From a checkpoint of a small multi-label audio tagger.
Model: 11.7M parameters, log mel input, arch transformer, norm layernorm_no_bias, activation reglu, moe top_k, num experts 8, layers 14, width 160.
Training: muon at rate 0.022, batches of 256.
Rows from block 11 of a small multi-label audio tagger, named by matrix and row number. Rows with one number within an expert belong to one neuron, the router's apart. Each number is 50 + 12 x the weight over its row's rms, rounded and kept within 0 to 99. All counts start at 0.
Before each expert's rows are labels from the 100 clips, of 14848, where the router gives the expert most weight on average: "strongest on" is what is common among them; "loudest band" is the band of the loudest frequency at the time of the peak. Only what is clearly more common there than usual is listed. The data: synthesised imitations of 52 everyday sounds, one a clip. In brackets: how many of the 100, against the usual share in percent.
# router: router (model.blocks.11.mlp.router.weight, 8x160, trained with AdamW), inputs 108-159
# gate: expert gate (model.blocks.11.mlp.gate, 8x320x160), inputs 108-159
# up: expert up (model.blocks.11.mlp.up, 8x320x160), inputs 108-159
# down: expert down (model.blocks.11.mlp.down, 8x160x320, transposed), outputs 108-159

# expert 1
strongest on: animals (77 vs 15.6); howling (76 vs 2); reverberation (69 vs 34.8); text has "reverberant" (69 vs 34.8)
loudest band: 500 to 1000 Hz (65 vs 14.8); 250 to 500 Hz (33 vs 11.4)
router.1:60 41 57 62 53 36 54 55 49 43 40 61 38 37 62 67 47 66 54 64 53 61 61 60 53 70 47 41 45 38 41 20 44 45 53 35 62 27 40 64 41 35 25 34 38 58 54 44 39 51 25 39
gate.10:49 51 83 56 46 47 48 22 43 90 70 49 59 33 41 70 50 32 38 48 46 43 54 55 58 70 50 42 52 36 20 62 49 65 62 51 55 28 34 55 63 45 50 42 61 57 49 46 47 43 48 53
up.10:60 56 46 53 37 57 50 57 53 44 37 53 61 42 40 27 39 50 50 52 54 53 55 68 47 31 60 58 69 32 64 44 64 59 34 60 43 50 48 48 45 55 52 37 63 44 58 31 59 39 57 42
down.10:53 41 33 47 59 46 53 33 30 56 46 56 38 41 63 45 54 37 47 53 61 68 38 66 48 43 36 36 51 58 64 58 52 50 51 49 65 46 55 80 48 28 54 48 50 40 43 45 42 49 64 51
gate.11:48 64 50 62 42 47 48 63 36 50 63 63 58 58 29 58 58 42 59 56 54 29 39 42 63 55 29 63 53 55 63 44 45 60 44 45 50 44 40 54 42 40 73 48 61 54 47 32 49 49 83 44
up.11:67 45 47 33 67 38 73 38 48 54 34 20 30 48 77 53 52 56 34 37 44 58 59 58 54 57 43 57 48 66 43 49 43 38 55 79 41 38 50 61 47 74 40 56 50 50 56 77 36 34 32 54
down.11:53 51 41 66 41 36 53 56 58 60 46 63 58 38 57 43 56 41 46 59 42 26 43 45 44 54 68 37 38 67 74 50 38 58 37 61 62 63 32 51 52 38 41 59 42 65 51 63 39 34 61 63
gate.12:64 21 57 38 34 63 30 69 33 68 57 44 62 47 46 47 42 38 64 50 52 65 63 48 61 61 54 72 51 43 39 47 37 35 49 39 49 67 56 58 64 24 65 56 53 45 46 53 45 09 39 27
up.12:57 46 48 31 23 52 38 54 40 66 47 58 50 44 62 56 50 27 61 52 56 68 48 51 34 62 36 60 56 61 42 60 33 56 37 33 50 66 42 47 43 39 65 58 61 60 62 40 63 29 66 20
down.12:31 37 54 47 77 55 75 58 40 48 66 56 68 66 61 48 57 25 54 58 58 50 34 64 52 54 40 39 39 66 69 38 54 30 61 32 36 34 54 34 62 54 58 58 50 49 42 47 37 72 47 45
gate.13:38 59 35 30 41 61 48 63 81 61 58 61 56 38 37 27 32 62 47 39 54 56 75 54 43 66 50 35 56 61 58 38 52 56 36 64 50 64 75 54 51 48 45 59 57 46 59 33 44 49 33 59
up.13:67 44 49 74 47 53 67 61 31 38 44 38 64 64 23 48 58 33 63 62 43 32 38 46 46 09 35 58 28 37 39 60 46 31 63 58 46 41 43 45 47 46 45 47 47 36 38 71 51 43 82 40
down.13:59 38 45 66 41 34 18 23 53 13 55 64 59 56 64 57 57 54 62 41 60 71 39 45 57 57 34 50 40 61 41 41 53 49 46 51 68 45 51 38 55 51 43 49 59 44 35 69 45 34 46 69
gate.14:53 27 30 39 63 38 51 52 68 54 66 47 49 49 50 44 55 55 66 57 58 30 43 43 41 47 48 51 47 40 61 38 48 42 52 83 63 36 52 63 49 62 48 46 75 41 54 52 44 44 40 45
up.14:53 58 37 57 38 50 70 32 56 50 50 47 50 25 48 50 68 52 62 45 49 60 72 60 46 38 76 35 46 48 52 45 49 47 48 50 53 60 38 41 18 55 54 50 54 65 51 64 83 72 38 43
down.14:49 29 41 38 46 63 40 43 29 45 57 63 47 71 37 36 49 61 48 52 66 59 34 42 44 66 32 53 39 65 53 40 47 52 39 60 42 41 44 57 60 47 42 56 45 54 30 47 50 40 61 52
gate.15:56 58 41 44 51 55 51 57 48 44 21 53 48 50 49 41 85 45 51 68 59 58 34 45 83 65 44 40 79 50 43 44 55 47 53 43 55 53 34 74 61 58 39 62 57 71 59 47 68 35 14 52
up.15:48 58 57 40 33 37 45 32 58 51 57 24 39 40 53 58 38 49 51 46 43 41 57 62 47 49 50 45 55 38 50 59 37 52 54 70 39 48 54 18 41 49 61 38 69 50 44 48 54 72 69 66
down.15:48 56 41 50 52 36 59 51 75 55 69 77 44 68 52 48 36 53 40 34 41 42 69 30 30 47 51 47 64 71 61 33 27 56 43 30 63 52 40 60 46 61 56 40 56 51 33 56 63 59 39 44
gate.16:58 55 30 70 65 45 60 56 35 51 30 65 40 53 48 72 35 51 61 34 51 44 63 25 62 63 42 53 59 49 42 46 50 54 65 50 51 46 48 41 61 39 78 37 55 35 44 41 48 46 22 54
up.16:38 29 69 51 39 40 44 33 78 50 62 46 61 48 49 19 59 37 58 55 53 59 43 67 49 39 60 45 44 60 60 42 44 50 56 54 42 51 79 50 30 59 44 51 46 51 45 46 51 69 52 39
down.16:53 61 64 33 58 67 53 28 59 50 49 41 76 54 74 57 53 68 51 68 54 44 74 44 24 62 65 53 62 52 65 66 29 65 64 49 47 58 51 63 63 56 47 39 36 49 58 60 66 56 29 58
gate.17:42 58 38 69 69 57 61 40 49 42 56 39 48 47 39 50 20 35 59 51 91 43 57 40 41 65 55 47 49 64 73 59 63 49 57 41 47 52 53 44 38 59 60 63 36 47 49 60 56 46 50 33
up.17:51 44 55 38 51 37 52 64 60 53 46 62 52 44 50 27 51 39 47 62 27 58 63 62 73 39 51 44 47 46 64 48 44 55 41 53 37 32 63 63 74 51 46 71 58 59 57 37 52 43 66 43
down.17:45 45 57 46 47 47 82 38 36 56 37 26 36 54 39 57 59 56 51 79 38 40 68 44 55 62 72 59 19 41 46 56 66 46 73 36 53 48 48 37 31 46 68 53 46 61 58 60 42 56 72 57
gate.18:56 66 55 46 46 47 37 34 72 36 43 61 54 47 64 39 40 58 47 10 52 38 49 61 41 46 54 50 62 56 42 51 58 17 36 58 56 91 45 47 47 56 47 47 57 59 56 42 56 49 46 34
up.18:24 59 56 29 54 50 53 40 32 26 36 56 54 69 43 71 47 57 71 36 37 57 45 42 50 54 52 57 38 54 52 44 53 42 50 44 15 47 58 49 42 71 58 44 58 32 74 37 58 44 40 38
down.18:51 77 55 47 46 32 56 67 55 38 40 79 39 52 56 27 63 46 62 60 59 77 48 47 50 50 51 64 26 51 44 56 58 41 53 40 68 60 46 56 62 62 46 55 43 40 29 62 40 43 46 51
gate.19:54 58 68 40 55 64 62 41 49 46 36 55 53 48 40 58 58 40 59 52 32 49 62 44 48 58 49 47 54 49 58 30 49 60 56 60 76 50 59 35 54 60 46 47 65 65 55 62 31 47 65 29
up.19:42 52 31 59 56 35 46 46 47 53 56 54 28 44 55 41 43 33 39 46 57 53 38 58 68 38 49 72 56 56 45 74 53 37 40 45 25 52 40 40 57 39 48 55 19 41 47 33 60 64 55 68
down.19:55 55 41 39 42 54 41 47 52 63 41 43 62 68 56 39 40 56 69 33 43 26 55 57 56 44 59 35 34 46 75 31 57 59 40 71 60 51 49 57 61 44 61 48 67 43 46 44 51 74 51 69
gate.20:65 55 35 51 55 80 54 58 39 53 24 59 39 39 60 64 42 47 55 63 48 71 41 57 47 60 53 68 63 63 57 22 52 53 41 48 53 39 55 40 65 50 46 62 59 77 42 71 45 39 45 61
up.20:55 49 59 67 29 51 72 46 49 51 40 53 49 47 71 60 62 15 58 67 54 65 60 59 36 46 47 54 51 29 61 58 41 36 33 36 65 63 60 39 63 71 38 66 47 45 37 41 50 39 51 50
down.20:58 55 41 34 56 48 45 50 54 36 47 52 43 56 47 46 43 46 47 27 43 38 55 23 43 58 48 52 61 32 62 72 47 36 67 66 64 67 70 53 49 45 77 57 50 53 47 54 46 52 23 59
gate.21:55 56 38 38 54 43 54 56 27 51 49 55 26 48 56 34 49 41 70 51 38 49 38 56 40 43 54 79 66 33 33 44 59 47 56 33 65 39 55 37 62 54 49 36 44 31 53 59 49 39 57 41
up.21:44 50 51 34 58 72 59 54 34 70 49 66 25 40 51 40 49 42 69 55 33 39 36 60 50 50 47 59 50 46 36 59 65 39 57 32 69 42 60 57 72 52 43 51 49 48 46 54 29 21 50 43
down.21:69 74 61 48 31 50 78 64 47 35 35 30 73 41 61 52 52 46 28 66 61 53 51 42 47 47 41 26 47 61 58 53 60 69 67 40 56 48 56 36 28 45 41 58 65 62 59 49 68 69 55 45
gate.22:59 38 66 53 40 57 60 43 37 29 49 60 57 64 17 37 63 45 51 60 45 40 69 44 56 50 42 56 30 38 63 62 40 51 57 34 35 30 48 51 43 39 42 48 42 46 32 57 46 27 40 61
up.22:53 56 48 55 49 38 60 64 24 54 36 55 52 27 34 38 55 57 56 70 50 54 47 25 33 58 45 64 48 68 55 38 41 34 55 48 54 50 60 50 64 64 46 57 48 65 51 56 52 36 52 66
down.22:30 49 69 38 73 46 33 48 56 64 63 73 46 35 70 57 55 62 54 43 43 41 70 49 58 53 48 56 46 52 43 56 39 41 38 57 49 55 48 51 53 50 58 43 47 56 58 30 38 51 46 57

# expert 5
strongest on: nature (98 vs 13.4); rain (82 vs 1.9)
loudest band: 2000 to 4000 Hz (59 vs 9.1); 4000 to 8000 Hz (38 vs 12.5)
router.5:42 74 53 33 41 66 52 51 64 51 58 52 62 68 29 53 42 39 45 53 38 58 55 59 41 55 64 66 65 38 64 43 36 57 68 66 53 39 40 60 55 33 64 72 47 45 25 63 48 62 68 70
gate.14:31 35 54 51 50 61 63 56 56 36 58 28 51 57 55 24 62 59 36 43 70 50 57 69 44 52 43 37 64 46 38 37 42 47 61 45 41 80 49 53 54 46 51 54 33 42 71 45 31 42 67 56
up.14:61 45 69 50 44 42 73 59 68 48 22 48 64 49 30 36 35 42 53 13 61 71 48 64 69 59 47 39 70 41 57 56 49 47 51 43 40 69 29 40 47 72 46 54 42 43 47 30 57 27 51 27
down.14:43 60 51 78 43 52 69 42 24 57 23 40 49 39 62 80 56 57 48 70 44 47 35 58 53 59 54 67 52 38 42 48 44 48 52 56 41 46 53 61 37 37 25 55 36 50 70 59 41 61 50 54
gate.15:50 43 45 46 76 61 51 67 31 58 66 53 61 42 54 39 45 36 50 27 44 66 48 42 35 49 54 56 63 47 50 43 43 51 45 51 55 61 46 49 57 54 36 37 29 61 45 26 56 62 53 44
up.15:51 40 44 61 60 68 53 54 40 68 42 68 43 59 56 44 54 45 56 34 42 74 47 47 36 48 51 57 62 44 43 47 42 41 13 53 61 52 38 58 48 53 62 53 32 67 59 48 60 47 55 68
down.15:37 44 67 64 60 39 54 62 46 56 52 78 40 63 55 56 63 49 67 51 25 61 57 53 59 42 44 54 53 28 40 37 63 41 51 50 48 40 47 51 47 30 53 31 43 49 61 47 56 34 52 61
gate.16:44 47 32 49 37 57 81 29 29 71 80 34 63 48 54 67 50 64 58 68 45 57 41 58 61 52 58 76 59 50 54 55 53 56 47 35 64 38 51 46 46 38 56 38 55 38 37 53 28 47 58 28
up.16:55 43 33 52 38 63 28 54 46 50 67 65 49 65 45 36 74 72 48 50 38 37 40 40 68 61 44 61 44 31 58 53 56 61 67 58 53 35 38 58 49 64 44 32 62 29 26 38 57 42 32 61
down.16:52 44 50 48 66 31 51 57 42 42 58 37 43 50 48 48 20 48 50 53 41 38 37 43 50 47 50 40 74 27 60 35 49 62 44 57 41 52 56 55 50 58 27 43 49 49 45 58 43 66 49 43
gate.17:58 71 57 55 52 26 41 48 41 37 39 51 50 19 62 37 58 74 40 56 34 38 50 61 50 58 29 65 51 46 53 51 36 56 40 69 79 51 37 50 55 41 71 55 41 39 45 65 80 48 49 36
up.17:57 56 62 30 72 36 52 61 49 33 37 44 47 50 62 51 59 56 65 36 45 63 61 64 58 68 26 55 57 56 59 51 38 54 65 76 60 68 58 41 63 46 72 63 51 38 52 50 55 28 55 41
down.17:66 38 43 50 45 54 45 56 52 48 68 63 50 35 52 38 74 60 38 52 33 51 28 51 53 49 37 63 53 44 55 62 49 74 29 41 53 65 35 56 60 40 53 57 26 45 42 49 45 34 79 37
gate.18:56 45 63 52 42 68 41 54 49 52 49 52 51 60 60 50 75 42 44 55 48 53 55 36 46 48 55 44 59 42 43 53 32 54 45 51 52 59 35 65 62 73 42 47 40 56 50 38 67 27 51 42
up.18:72 37 63 46 37 73 68 48 43 46 61 51 58 54 44 52 39 54 42 38 56 42 45 48 38 40 27 41 64 42 34 36 58 55 43 36 38 32 51 58 38 60 51 66 55 47 66 73 40 52 53 54
down.18:68 36 43 64 72 48 45 55 53 30 57 56 46 42 42 59 58 50 35 59 47 50 69 61 40 39 41 46 53 65 58 43 58 58 60 55 66 77 57 64 50 74 47 40 42 65 37 24 48 57 58 41
gate.19:28 35 42 44 69 51 67 24 40 55 38 46 55 57 63 54 47 60 55 41 49 57 57 54 54 25 74 45 58 48 50 39 36 48 30 54 70 60 50 36 65 47 55 52 37 35 48 61 70 48 48 22
up.19:33 51 56 48 59 40 52 24 40 32 44 37 41 54 39 60 37 59 59 07 51 54 51 61 69 42 64 62 58 51 64 39 57 60 41 54 65 60 41 29 59 52 57 56 34 25 54 56 71 57 82 43
down.19:41 45 47 62 49 63 51 63 50 70 58 61 68 40 33 45 73 51 43 60 39 54 61 64 31 48 36 37 46 49 47 29 44 49 51 88 52 60 32 68 20 35 47 43 41 69 60 57 64 36 31 56
gate.20:56 42 49 49 29 53 36 39 45 61 28 64 37 66 28 63 67 56 57 48 61 56 67 53 44 66 39 51 39 64 52 52 36 48 55 64 50 41 41 48 34 43 47 43 59 34 88 51 54 47 59 70
up.20:53 76 46 36 65 56 36 37 64 50 43 40 72 49 31 41 57 49 69 63 63 48 35 46 23 41 65 49 51 47 45 50 44 71 59 57 44 37 55 44 48 56 61 73 38 45 80 41 52 51 71 32
down.20:54 48 52 43 25 44 36 60 47 64 63 51 66 65 62 51 52 52 55 50 26 39 39 53 56 40 60 56 49 62 46 46 41 56 43 70 50 57 38 43 57 57 47 53 66 54 43 59 37 33 62 56
gate.21:45 25 44 48 44 46 75 53 47 52 49 43 53 65 52 59 36 48 52 65 62 34 41 11 59 65 44 35 49 45 47 37 38 45 86 48 55 45 50 73 29 58 61 45 46 39 46 68 32 53 51 36
up.21:79 46 70 48 54 20 64 58 52 34 65 29 56 58 56 49 39 57 34 42 69 27 44 26 50 52 57 51 24 60 64 48 54 44 63 56 51 42 47 48 41 41 47 29 47 40 38 50 47 37 63 43
down.21:45 66 61 49 56 33 50 42 37 75 44 42 54 61 46 22 51 39 45 55 44 49 45 49 46 74 36 40 64 53 38 42 46 38 43 70 67 66 63 65 60 53 41 48 52 45 65 18 53 26 43 53
gate.22:63 39 68 54 53 64 13 53 63 56 46 47 60 56 55 60 51 39 34 57 53 44 49 48 50 61 56 33 67 64 54 18 44 49 48 47 47 52 38 47 30 65 64 35 39 50 40 58 75 41 41 55
up.22:33 37 45 52 33 08 77 38 38 58 54 42 61 49 34 63 54 51 76 58 58 60 45 43 25 28 46 66 41 39 63 61 67 45 51 45 43 42 55 56 44 34 40 63 52 50 54 56 38 45 73 60
down.22:52 49 50 52 71 43 62 44 65 57 58 40 57 47 49 50 59 61 55 42 46 48 62 40 66 70 38 65 30 43 41 44 37 37 38 55 58 32 64 44 51 41 52 48 42 42 66 26 53 38 46 25
gate.23:41 54 48 39 66 41 42 37 43 63 61 50 63 71 67 35 49 39 61 61 47 57 50 50 58 37 55 62 41 37 49 30 50 39 60 50 38 76 62 58 72 52 47 35 39 67 35 67 65 54 51 57
up.23:43 54 51 42 45 61 39 49 38 32 68 45 58 29 28 44 52 61 68 57 43 52 51 41 44 37 56 28 50 34 61 48 34 29 21 42 71 58 72 50 29 35 41 48 58 46 72 49 38 57 51 47
down.23:47 48 38 52 37 56 50 70 51 60 43 64 54 45 50 60 44 61 34 58 53 38 69 48 43 77 48 41 48 56 50 44 54 62 60 42 39 35 49 62 51 77 53 57 69 39 45 30 54 42 54 53
gate.24:62 62 42 44 49 42 39 57 50 56 60 59 64 87 52 39 64 42 57 43 59 41 49 46 22 47 39 68 28 47 40 44 58 58 73 60 47 36 53 53 36 55 37 45 53 62 37 49 66 36 48 36
up.24:46 46 42 56 46 38 65 61 52 49 58 47 51 37 55 55 36 33 42 68 41 68 59 54 47 50 65 52 24 41 36 41 40 48 54 67 42 49 53 58 61 30 63 34 45 41 70 50 49 41 47 63
down.24:57 65 67 61 52 52 44 67 58 34 51 48 47 50 32 44 47 40 71 63 48 49 53 35 44 46 56 48 63 61 41 36 47 39 39 48 42 49 27 56 39 69 56 45 51 46 51 43 37 59 42 64
gate.25:49 59 53 48 60 56 48 39 46 47 54 75 43 42 25 49 58 46 53 45 30 59 32 45 59 43 62 27 61 62 31 60 66 51 59 45 59 57 65 34 59 64 56 51 57 41 47 35 45 29 54 48
up.25:54 53 51 47 15 51 62 61 71 58 53 69 28 44 55 64 37 42 43 36 53 55 47 65 67 56 36 61 66 62 57 52 43 39 40 45 36 59 39 61 73 63 55 52 32 66 45 44 61 54 56 49
down.25:51 53 61 29 58 55 55 48 58 46 44 72 64 57 55 33 54 45 55 55 40 56 32 48 42 51 27 49 52 68 22 47 49 53 43 40 53 61 74 39 55 60 72 63 46 39 52 36 35 44 42 55
gate.26:54 43 55 63 45 54 44 59 42 68 61 70 53 51 57 57 60 47 33 28 63 39 39 32 45 50 54 52 40 28 36 30 26 36 54 43 71 51 31 37 46 51 57 37 58 59 38 29 71 68 46 48
up.26:37 64 53 45 55 51 36 60 54 43 44 37 45 43 39 34 45 53 72 61 35 55 59 78 63 52 37 53 69 74 67 68 67 49 34 31 37 49 55 72 44 41 43 52 48 40 64 52 21 50 55 54
down.26:44 41 40 59 46 56 52 52 47 22 64 49 64 73 62 50 40 54 57 62 23 55 70 48 39 44 54 46 56 37 45 40 36 40 34 58 45 54 57 36 67 48 51 40 66 34 41 62 59 56 42 65

# expert 4
strongest on: people (96 vs 15.3); chatter (84 vs 1.9); reverberation (64 vs 34.8); text has "reverberant" (64 vs 34.8)
loudest band: 250 to 500 Hz (59 vs 11.4)
router.4:32 36 70 48 27 62 42 31 35 53 55 37 47 40 34 71 53 58 31 51 29 36 63 63 43 34 63 30 75 54 56 47 55 70 54 32 42 54 37 38 55 55 51 53 53 69 59 42 39 65 34 41
gate.10:31 74 45 39 56 41 47 45 35 72 44 26 49 42 74 36 51 52 74 48 44 44 71 52 43 62 38 40 47 37 18 44 69 73 53 61 46 58 66 53 55 62 62 51 76 47 54 52 49 53 41 64
up.10:60 50 48 55 51 51 83 54 47 67 35 54 38 44 35 30 42 42 73 50 49 73 70 51 55 55 33 33 53 54 48 31 54 44 56 50 53 65 45 48 37 69 74 48 43 42 42 53 52 55 55 51
down.10:28 53 55 51 52 40 12 44 66 49 65 44 48 41 48 47 47 60 23 48 41 53 46 41 64 29 29 49 66 46 44 55 59 44 41 64 58 34 45 42 42 39 57 51 69 74 58 41 51 64 60 46
gate.11:50 36 52 59 76 64 44 55 59 66 36 37 41 54 51 41 57 45 50 58 69 64 50 49 44 46 54 57 44 59 63 69 45 66 31 58 42 41 70 30 59 40 54 40 79 63 48 75 45 59 50 37
up.11:47 48 48 58 31 45 37 47 54 38 48 76 59 35 60 56 44 49 48 58 61 34 51 67 35 69 32 51 49 44 51 61 35 31 42 38 57 28 40 65 49 33 55 64 61 21 32 41 23 42 49 43
down.11:39 45 41 44 36 52 50 53 60 33 47 64 57 51 52 52 43 60 60 63 52 28 41 35 53 47 51 47 36 57 39 66 56 34 66 47 38 80 56 28 55 46 44 33 43 54 47 18 51 43 58 48
gate.12:50 39 65 46 64 76 45 51 57 43 55 38 53 45 65 48 56 26 53 37 72 57 40 48 61 51 46 73 51 50 50 71 37 47 30 31 47 54 45 58 69 35 42 22 47 53 38 46 53 60 43 56
up.12:55 37 49 49 55 82 47 53 41 48 42 62 47 51 59 35 55 56 60 26 59 47 49 50 64 69 39 67 39 55 53 66 36 21 26 27 47 49 40 61 54 33 39 21 44 37 42 54 52 61 39 51
down.12:39 63 54 41 70 44 59 60 69 42 55 50 61 43 78 51 68 53 43 76 47 56 48 35 35 47 56 59 62 38 27 64 40 41 48 47 51 27 57 42 39 57 57 54 56 53 44 42 54 54 61 42
gate.13:44 43 56 51 58 67 50 46 37 56 47 42 34 45 46 47 52 41 48 56 55 48 27 15 64 31 49 57 50 55 48 46 60 51 63 60 45 70 41 38 53 59 66 68 42 61 47 57 42 40 77 60
up.13:56 55 38 59 71 46 45 45 44 78 45 42 43 46 44 42 63 44 42 45 65 50 25 19 58 42 45 64 55 60 52 39 55 52 54 63 53 57 28 44 49 61 56 73 28 56 50 58 46 52 71 64
down.13:56 47 75 62 58 55 50 44 47 56 36 69 58 50 48 59 67 64 56 52 59 48 51 65 58 55 57 56 36 43 40 38 56 54 37 30 42 69 60 39 46 51 63 57 38 51 37 34 55 62 35 54
gate.14:40 47 46 35 32 43 48 55 47 61 54 53 52 48 34 45 50 45 54 33 45 28 38 61 58 32 46 54 54 37 68 44 55 73 46 44 34 62 43 50 39 36 36 53 59 64 58 48 75 55 56 67
up.14:24 35 40 58 47 43 32 23 65 49 41 55 32 36 53 44 62 58 37 54 66 35 50 66 44 42 46 37 40 21 50 87 71 48 60 48 60 39 40 51 58 35 58 64 43 53 44 46 55 54 44 29
down.14:66 45 51 69 53 46 47 44 32 47 68 52 55 55 25 42 55 48 36 50 63 60 50 30 35 38 52 43 59 59 55 52 42 56 45 41 62 29 71 66 44 40 69 40 56 62 55 52 30 67 55 51
gate.15:53 65 83 43 45 44 53 43 37 34 56 47 40 46 52 55 40 43 43 58 63 62 51 67 29 55 30 42 56 48 45 31 44 47 29 45 58 57 50 62 45 48 55 46 54 46 51 57 41 56 50 35
up.15:55 47 19 42 46 65 46 35 41 65 41 53 53 38 28 39 54 58 41 40 36 36 48 38 74 46 54 62 40 54 49 70 50 50 67 24 38 64 46 50 64 57 59 46 67 56 47 46 42 35 68 59
down.15:35 61 47 37 46 66 41 59 27 50 35 25 37 46 53 66 62 54 47 31 53 34 30 35 39 70 65 49 47 63 67 50 50 60 46 51 29 69 43 47 60 55 56 47 33 45 47 53 34 52 47 73
gate.16:44 57 44 42 63 72 67 53 53 58 55 48 59 45 51 55 50 34 47 67 34 42 51 44 49 39 49 55 44 30 43 73 51 70 57 70 35 47 49 65 47 42 71 47 39 45 49 55 69 51 35 48
up.16:45 30 67 61 49 49 36 53 45 47 44 68 59 48 51 24 43 52 51 47 53 45 39 40 42 45 38 53 52 58 54 49 45 49 52 49 47 50 47 60 37 65 31 49 47 40 51 39 43 61 64 51
down.16:42 47 63 55 56 65 41 28 65 64 54 69 51 45 45 43 47 59 49 23 57 45 79 34 36 52 49 39 25 42 49 33 47 30 52 57 65 40 52 54 30 31 58 58 47 41 54 66 48 49 47 56
gate.17:63 76 40 44 38 66 46 53 46 54 56 42 48 34 56 46 71 43 55 30 43 63 33 54 41 49 54 55 49 59 52 46 46 56 45 35 51 52 54 45 62 35 47 35 56 74 61 72 51 36 44 41
up.17:58 50 43 55 53 42 61 55 67 55 24 45 58 50 50 38 49 63 41 75 67 38 32 63 62 52 69 36 47 34 48 55 51 48 57 57 53 53 30 56 62 38 43 65 38 58 76 33 51 44 39 61
down.17:38 53 61 48 66 47 55 48 39 61 38 47 59 48 37 66 56 52 34 61 54 42 57 40 55 48 41 68 52 53 38 18 39 32 75 53 64 49 54 55 47 40 67 58 52 52 47 72 72 60 59 55
gate.18:51 45 47 43 46 32 61 69 71 57 76 32 52 28 25 48 26 46 53 54 45 20 44 37 56 50 37 29 48 63 45 53 61 51 56 70 56 49 56 53 49 62 69 57 42 57 62 51 55 69 33 34
up.18:39 54 65 53 29 34 49 54 57 51 67 57 53 36 37 36 53 47 55 45 49 30 63 48 74 43 44 40 58 48 53 70 42 53 40 63 45 58 67 36 43 75 50 53 48 61 48 36 63 75 36 48
down.18:29 35 55 52 55 66 48 49 64 47 40 63 27 62 44 50 57 42 63 50 42 45 32 47 22 50 52 45 66 60 45 42 50 52 64 48 35 45 47 33 62 56 47 38 66 50 34 48 29 80 31 57
gate.19:67 60 40 47 51 59 69 42 38 45 47 52 53 43 42 48 50 38 54 59 65 44 65 32 45 56 62 60 46 47 40 60 37 32 47 44 46 59 36 44 24 51 41 50 49 76 33 56 57 45 59 46
up.19:71 72 41 43 51 48 50 36 30 47 50 45 56 53 32 46 59 63 64 57 60 46 54 55 51 51 52 56 50 26 31 80 53 61 53 26 41 46 53 45 52 59 43 39 30 58 23 54 60 27 48 62
down.19:75 47 70 45 40 75 43 55 33 44 46 45 32 73 56 52 58 35 76 59 48 52 66 31 42 67 29 67 36 57 34 45 55 44 36 55 43 48 37 52 47 75 66 58 38 49 66 32 47 68 30 65
gate.20:40 35 46 42 44 46 61 51 29 43 37 56 55 46 58 49 59 81 36 51 58 59 54 33 59 56 59 57 45 46 56 48 68 52 57 39 41 45 76 51 45 60 57 26 47 52 57 60 53 47 49 43
up.20:51 29 60 39 34 43 50 58 19 58 35 49 62 71 58 62 62 42 43 54 46 50 39 37 68 31 72 48 30 67 62 41 49 48 33 44 51 65 58 57 37 45 66 61 46 49 62 43 52 50 55 51
down.20:63 61 39 63 56 59 43 42 60 62 35 38 42 61 55 78 54 54 49 56 63 49 39 63 58 36 48 58 54 43 25 42 52 52 49 61 47 33 52 45 67 39 61 59 53 51 47 54 41 61 67 19
gate.21:46 71 57 45 45 65 57 42 44 41 61 57 24 40 70 56 63 44 44 52 55 53 25 63 48 69 56 44 46 50 62 40 18 44 65 33 51 63 54 57 46 46 44 28 45 74 42 60 40 52 52 55
up.21:45 66 49 36 52 54 42 53 50 56 39 63 53 52 41 52 59 57 34 43 44 60 44 60 44 66 32 44 41 32 45 48 49 39 61 56 48 22 76 62 46 55 45 25 62 58 34 40 69 44 49 39
down.21:46 48 62 40 41 37 36 34 68 49 49 38 54 62 53 38 45 63 47 54 65 46 67 54 53 42 29 28 51 67 45 42 43 86 35 42 48 57 41 47 55 34 50 41 52 67 66 73 25 61 44 62
gate.22:32 35 55 49 53 51 62 40 47 55 31 53 67 47 26 33 54 27 36 43 55 50 35 52 33 58 48 68 40 48 41 60 57 15 47 40 48 53 56 85 65 34 50 40 54 26 46 57 51 48 56 32
up.22:40 54 59 63 53 67 38 49 40 38 46 70 46 41 63 42 39 66 63 35 75 35 71 67 32 51 52 42 37 28 62 79 50 65 31 56 56 30 53 57 27 57 61 57 58 68 56 56 62 46 57 47
down.22:58 39 44 48 50 52 41 53 58 39 75 49 43 37 39 47 55 58 43 66 35 44 62 38 47 53 57 43 64 81 50 66 48 31 60 59 36 49 48 54 47 45 37 50 54 35 51 60 63 56 36 59